From a checkpoint of a small masked image model.
Training: nadamw at rate 0.0015, 6000 steps, batches of 256.
Rows from block 2 of the encoder, named by matrix and row number. Rows with one number belong to one neuron. Each number is 128 + 32 x the weight over its row's rms, rounded and kept within 0 to 255. All counts start at 0. Numbers have three digits each. After the name is the row's rms in percent of the matrix's.
# fc1: MLP up (encoder.blocks.2.mlp.fc1.weight, 640x160), inputs 80-159
# fc2: MLP down (encoder.blocks.2.mlp.fc2.weight, 160x640, transposed), outputs 80-159
fc1.522 067:130092114163173111119089132125121157151074098096135112168163063152091130130110149146154078164166122140157160085105193122099104096170170143116178116148142128150175114123141155097101110168123100112138140103140190093140120131081255123130141144
fc2.522 076:139051117114138099152083124143094055156152112078094173095121023106106102183144126130148100158064140179141154096080147165094177129069128164125154157142125177131187121158147165193068117141162112168111155162127102132125112128094142101117150132
fc1.523 098:181146084181140130156081102135120148109137132146139136116104128085143077156070125081171117119100083165093131173121152170153151131121126112132153093065171159090124136067151149109106114115137094174125105129121127083103156133158160102120102135
fc2.523 091:154120097151106134098121108096129138131091086139121091133148181103141101098129195078149124147146087149140135161165112096117140104104128092118097072135208169120158144066131158155117130075147129063111152096102138120173166105158105154168103153
fc1.524 120:235085211090175115159083140173143109141111089040068169118161167143082103161137105108168171125152127139146169164143112126121082148090121146121165108139121125158083190115166151123148175116115102168165154121136090113155063142104084147148122129
fc2.524 109:136107177057149116181089089161148104144131124147095154134162130148114155118136125117135213123149100135170105145177146133112159145092145156115109100122123104195121130123159136110088201114139099089122160109116097093143168125128095101107105139
fc1.525 118:147136108132125103150133157102162134092136118089100125124142081127082112180180128142195142107098108112170064094097093178101166087127183069123130074079112188088150184095175063145125117147138134120185093074163078155069123196114085152152142140
fc2.525 122:098067140130182121151151088150139163150171158158127155113147142128135110163137108179148177115163083120125081141142120112100150074114150087082100105103102181080076196127154141148144123121186117154109139174140091145082133143093129125156168194
fc1.526 074:132118146148162154152136156147091088126119132104176114149132107130155158141124160013153124188107169103118124163115104111142096149115135139098130096081154143134111132141128130068114181149168090132086161140143129168132141105140255133103071136
fc2.526 075:161056143149125090144134145108149087118137128147175083086091106082086110159186114132072165203112144111162084120174108147129101135115101163128092130143048086091157063153118153094128098182096145147107133136137116111120116127152142118111071111
fc1.527 077:081076073138071184146125172151121096144144077128093107142164102086146111084066106100153114136132123107133170170060123088088091151130118129143158094070159144154086169171158104093125130158128100108073084113118130156159106146154207099169107146
fc2.527 078:117116116103103120097162125111135117157123139156114067095130101101118091102106113122097174125124129140092190143135100116158173181126089153121091129056126150099142171155123179103115073162109145089153143197133149129115108143217122099170120123
fc1.528 106:168095138154122168149096132174156139063105145140074190139115071089076090130041150109130159131145131174127120121090147144096130108108113148121149153128157147131108188146138194151105168103120118121119097095114121074117134132119214150122108165
fc2.528 114:206075151091099126145136130122100166103143141113161133117167123131101131127088178122139134161126096060119140137107073148142109124042087146136125159107153118111146103184126147103113061121126149129061110108108134108133059078137148195131119190
fc1.529 095:121094166096116088107060101118114139082130059120112138146135151144126090095137134129078090126178137169100185121130115143126196149104137134169154111144108136061182139141098146129108070064128117159111137140124104089170147180116171136115106114
fc2.529 093:131163236124088108171099161114099142131139128130104113133154164194123135142133100104128146133196113142101115083076122111107189106133115129131163092101129198115155092111092075108098147108156117071114147154169104150124128153092136126148122114
fc1.530 063:041092167145123117144184124129156127118114080124135158162112130153141115119126134132169158084102114138075171107093123117077112100100159082166162121091139193148123134183150117194117066112074153142105180170127143133153129127103047166157129066
fc2.530 065:101053099121088119168149100156124126111084159070172142142177166116136114092165081113099086060104115120088098126232126086115081077126171153101134125086036170119156113094077153119114106133163150101100187139163107171090098156101166115141190103
fc1.531 089:132082117134176085188096139171158112081104065108098133121139078081149124219113102135172134140089066193114107137163102159163160143145185148068173104158124180116153146149137125117136107096116087109170112134125151122154128136140047095091148082
fc2.531 099:153099152132142100174111126133113141136187150109128126102172073106140122130114123080103185119166133127127122127154148126128103110101107138073131088094093114130135171062149142145081106100177105053135124094197115080101136118121100138154156175
fc1.532 116:156117133069127130106118134119153135125146061140101115095144118107168078083138102122069089131111122103090140164067173161144137162135147099170120143144140110070180180130128156080119118067123169140061119144120123196179122133130192116108108130
fc2.532 117:120131078105089204070079119172162157143182156128114109137089149151223129136165140100113141140159134119099163093067194147113112084148131153167073089184133117072139157146103113085122109121094160103123095171083094184174153133086150169092119061
fc1.533 096:139058087173197047110099179150121108097160086065091128175113120129082180118144147179157102112129159132093134139148165132163186147132087056106105134146095149090155171142143145169180172134111157153116157084109135141189139116165091141102108107
fc2.533 096:141046087144117119116098134140071146098141081071141162132187193083070162114150152144147138090157181065130103193163157121210162144112170080112117146196073092148134165089170163150101137129113114153142133130093151130131112076122129127083131091
fc1.534 120:140113133121113121115098111136138153116071131068119170104104105102121075148047096150084110112109144146113153125095145156150138171105140089142036191125152115103180174094176156119138120071145152137103090108150121125174088154170170118135119156
fc2.534 109:131142070135082165102090043105123151086139108102120116169075095157121132174126089123094140144140124120126131155192189193154094134135154114152062187151171084148112124114213151124138136113133171067100089088120092089135171088144103150131126168
fc1.535 092:082164167086084134145128145077145061110160091097137131088152173089088078138185160154100127144122132167105154141113127103142140101121149146128131132126109134144160096111103058180123108120135137142117151021135144112079202114162145101182148067
fc2.535 087:159141165099149038134163114169140112142117116124107170119143136090074153159117103161168124104097124147102096124139162140129096078146188102124108136186108110142125116150111123160162163144198150071085162143128083144134146174110169085092120109
fc1.536 124:136082124128141131142078124141120148167137107127100132111108109100105085143107090119116074105125173117138062124145190138107129211146124079127138182134127166106150154130167138158113140098133128124129130064137127155174080171145172069091120153
fc2.536 131:136132115156106099122135129114120115109089104103118136104112126135085130179125106138128194122111142086138130127128137155157146144144136054104088218137129098083177154159160149161106108105116152079120138084107148100137114156125146165118108157
fc1.537 139:124127105089154120129075134137131087112113104163157197192123179149174100139081102106131193134152164110146150099177150117103117152075120117141129129132140106096124070073150072183169110093143130172140070154141123130165136160141108141092115060
fc2.537 146:127091135106187148136080121196116089153167154145156120157132150100169180099102112130134157124211179142101085066181171107104117159159144124147138090120143095176128096102124164152109147143159084099139129153114108127124173199071103141122114136
fc1.538 084:127101145175169106100143201121163080079139085084160124126106102076159152137102154095179146135164101137106116151111133138114133109136111121115136138092116096129086151161080104205123146147106121154198186084136134140160138114140000149142161105
fc2.538 092:145102148117207160088131128157121149114150131128120125083134170095130181045127096136110145081112088110155102130145135132090107090152122134117120186131105057127151150092120085132097151176124166134127130102172170153171146140121135096102124109
fc1.539 076:113103066135138098126173150091093169126090153101152129133069111171123169133105105018145144196137078101127147105106091154163068087125169143169133073137116099121116081176102146108124159129125132106149138151104117112110138127102255145096057166
fc2.539 079:145044070170127138152072172098148116158140133160162082124134143161104170152162124136133163162137139138171097135149114136112079100160163177141098141131005134149118183189093121166117105113091142114112148106143148097174130124155136121168094156
fc1.540 058:166143128155096164175177134117123108122115106139148137127137120182133171141142135167085152148153135104129154134153193178136091145144138175067128154148095135120173156117130232063092163127171157122070150100124126098162178114119153096153123163
fc2.540 060:125109151162179105117120134094128055099208077115112117198157103116139183176170140152143147117156142143162131155170143112116154125153123162129130095113060165188116206101146120120167054116121168065096147086098156108137157113119148122131161130
fc1.541 122:191147102189098138118089110120123088096156100106179129188099137092117084155229134102158172134144088129157123159110117161133153102162164129124135118117104163107169166059161060110140089124097090140174161126163156068063103096137154174172111146
fc2.541 121:160113049136094148114080073162120134112125071095041117114089146121150096156180129110181198124131142144160112124093170161150110126135183047074111111140130158095102166115171136166129139055142152049177161115103139081164164126131137146147113124
fc1.542 069:112140146123122098137171124119090095099147139121121121116093130098126088120162118113127193147149107161101186138131070097166075085117131140125168081149197154130117142151141103131122217142184128179128131140157139137105137152116250163106076134
fc2.542 077:105048132169090156144100170110095170139130181143088095114090106108110100161149093146098182147109104207172125117153146138100134106122133100092157116146100169145112133137107121124079116100081063117113082074202109119112088131144111121168147113
fc1.543 127:145109088103162108127075134169150089121133092167098189174106155168163080152119106077077126147152153078104114186164170158075156099058109119131139091122148128023185119050155092172137090093138084162103126149129123150165107162183130124125108079
fc2.543 123:137096107097203170120079080174129123171167142158089137149138142155159160171115090109167186158195148148129102089118158085103165057084142115127113079166146099162135063113097139158161155166148129100127133138118069164110156171082119154164123116
fc1.544 074:127087085151110154094134122094176076164131142113098185120142165129095096110105090127125150119184128165178092102088190133064129136128052087176122112161140119096085126182117096166108162143100136109132144108156166177124150129134040176138171102
fc2.544 079:092132173158102146096195142108178128120124142185110142060150140090092100066059087140120166102114123116084153046085182150080109171153092130155131135152127071136104115099144129142075119114187142090157105183151176139120137163136137186119147151
fc1.545 115:101152111098096156131119185134099131154228099086138104105141132134119090096144143147154063118167156156126129105105176134113132143163162080109061177113133143123099083100160083178112167093124127160123100085158091107136208146115109062084132072
fc2.545 108:136148088131101112145097140150110144163049101107091103160162150153107100136101181137153167153129109182130085083120144153142137079157174046163111115197122095146120075135163121161167148087094100133164171185070084156168193179187134045124110099
fc1.546 082:115148099148134145147143115105110125095133142096088087173101153134099095142099119229128110097113107174169117084112084140151201148133153107164207101061113145154153171106211148132111129139146089106102106119120173150114131154142023162165222095
fc2.546 093:173134137122172140118088098117065148082118136124123124104133143125162066125116149148139046098184157101088125150142069080161128104107103109078152102094213115052118138147143123111130130120195127134095107080129132108094129101144125155133162153
fc1.547 102:109126155210176087107161196140137099134112154097157148144093164112065183113148134134090115138116217104124208134146122089138086101080154155116172137104155130121150167096109178123065168138151148142085127088178161153136085123109175105130138114
fc2.547 108:101123129171222072112143113108131161129153085125121168097139153092067179130110154126105107141077207120091106142172091109149128181064139208155094142119147083173172143085066196153127174150140151114136135112137140171116112080124116071124117086
fc1.548 083:158141096074114112097125120152178097105128090150108166073132119099134117141090106122126133141127104085146105104133130114122096174104082149147147111159147169151161091075098083181149161177153149148117180188157151153155135119188197163066134093
fc2.548 091:177112125120147096108125131170172098129117068194147139102174164108101112086095086154138225126096120130093138146142169159152113190159116180167111049093129138108146086070116141141161143113165102103140140155132078149120169177066145201114114153
fc1.549 078:143151126106136095125182138099132138138152089143139143140127138113135159157130155000092103159130097118113150139079111148146119137101150124150185083129093110132128141127121143123147118163113114161135132147103141144136146093099255103149026120
fc2.549 083:158082095149135094129088176104185128087136154152173114105165146154100133110148125154087116136144106071173117150138118117117145129163130146107089162126000123130161149114144112155147073156092174132094133100143121125141149132151145085128088137
fc1.550 104:147127172057094084094115158123161118080149075113067199110160127153065134127187072141105111145191140119131136099119166139117151145121162139129164127116142183142125101118127152118058149108106108159075127150168137185119085084123171088136150132
fc2.550 099:192126209138134082144122127143164102108146073075070113075132173123086108132148107133153162118140109126154172138132157159151133108113215157109109120098108134128110049077183105096155196106132076107098138136133098171088152101087148101126125162
fc1.551 094:130150061194130085091165131096159119111170116072150138179114103131081129186120073143106134167104129134158170126134085120137157083132155103119150104082120103075163123100140159175099113134116163123109154121189111181153112194173075132193135143
fc2.551 090:146101099188120085093146114127151147092155131094103133121196168154105157140112098159110113122067114157159136125150127122118174081129164117115121080076041110072170202097111125155112138084144161070139121098130127184123122187129126163138125115
fc1.552 109:109084147101111101132181109115135190156124081145097168119170098140133095147149137171140091124102137126061139135150167105128074105083123095087109116052140202154078137137123159115134152110127116173057120149163163142184089137153084078102139146
fc2.552 102:149107151138099137105186129095134126088078070158113157133183090083099125112081146172106146100134102132115189128190132128196103107162127101115108100029135077136102108145158174088158146161190162163113140154116155189166135107147124079115133154
fc1.553 098:073143124104145126147168172067119155135159092124110154120120117122078115097106136129124110113153111146086131122082151113116140188143083149108068206090157119136143147143132174211142165090093140122078086114061131124177156142178136065161139074
fc2.553 095:153120094069149165127093118104110094098100103085116098128188116118133130153107181144175086135101094125132109102132124193111116122159165089153070158150141114153125121173172167183166133077109114109139069083077142115168150125203130058123128142
fc1.554 093:130095143133152110063050135141175119100162134173133110123088100076117160106128081160119147106128127129159086106086173113124116121151179056143116130108133201132127132169171081205091092133077127110041170146151112193085139120108067117079158144
fc2.554 097:134097107146118078093136127153195127096117158128151132139164162068084177099095120166105162085114149092071165189149179122157137140188145113107105172124108093109138190123170167182112151116109158086101107150096172149108138060044118147059149192
fc1.555 119:166095084096121112149038102171121120099099160099186128125103121141162107118168105087162143115105149123103100094176159102120095097095149135082143088135148153141200130100210158158070088107139098213130090190131066105125120104113123116098111130
fc2.555 099:154067089125131156147051115177136189167064110110134064142103165128169131144172155094133152165185150136148060107133143126149100108102180137103079106135161082098176092113169170150172122054104122143162109143112029092093149096105116148104117111
fc1.556 085:122163159133093121168117129126148131108184151187119149133096137089121093147035112121120127141133187179112126090090085129154124114105182199171128135140152154139144103098174093117071151177156123128111106091148132134074103152134183117080144150
fc2.556 088:115098141175120119151100156103156170123101096155111089027171116119142092096121158147136180163090128146079119110076073119161155100103145202163100090152157103158168095083145128134158139141169141197092111186149069156129131134140150112098106094
fc1.557 092:082116134141138111123128066160167206162109153174103130173108145138076109145131147127110125136098042118059130202121153140167157104085166096121121184073162188145058146155112115173141151077106105162095124120110117110147126089101188065067121106
fc2.557 097:150077192179113132123095103135151171073088158119106118113146149095142092126089154139116173122099077134112111096193132115166146107086140109108072177052123130126084082133124085157145140130160121146138126136110127142167178105080122104075119159
fc1.558 120:111110110089114113151150114110137165147096081119110131087085073100176136176150129138121081117090124104107112160105145148106121113176079132086109169105118136124166129148198164127146192112126134178111112150159126128109160149109176043076118053
fc2.558 114:095103142107192161125150087115149149127089103157153134131178160105153161163132122133205115136126109100104144172071103141131116028128160096100039159181125105138136109145175148161173148151190139177153111157121107099151117090110142120104119127
fc1.559 114:124162101105106128124080129121156146082127062099169179135119145093083130114123143136133157126122140145103156144163118178104143193172185127137074108104115135135087190097122089163145209092126134156151097027174156096101177104127065157063130129
fc2.559 112:111114116134149182144093139187113160094131152093176153120102115089087138104122104152182207117108116202132169131186164125114110155180153085155153076120123097147118166139071102173153165052171097099145133070130124080150165153093139110133134133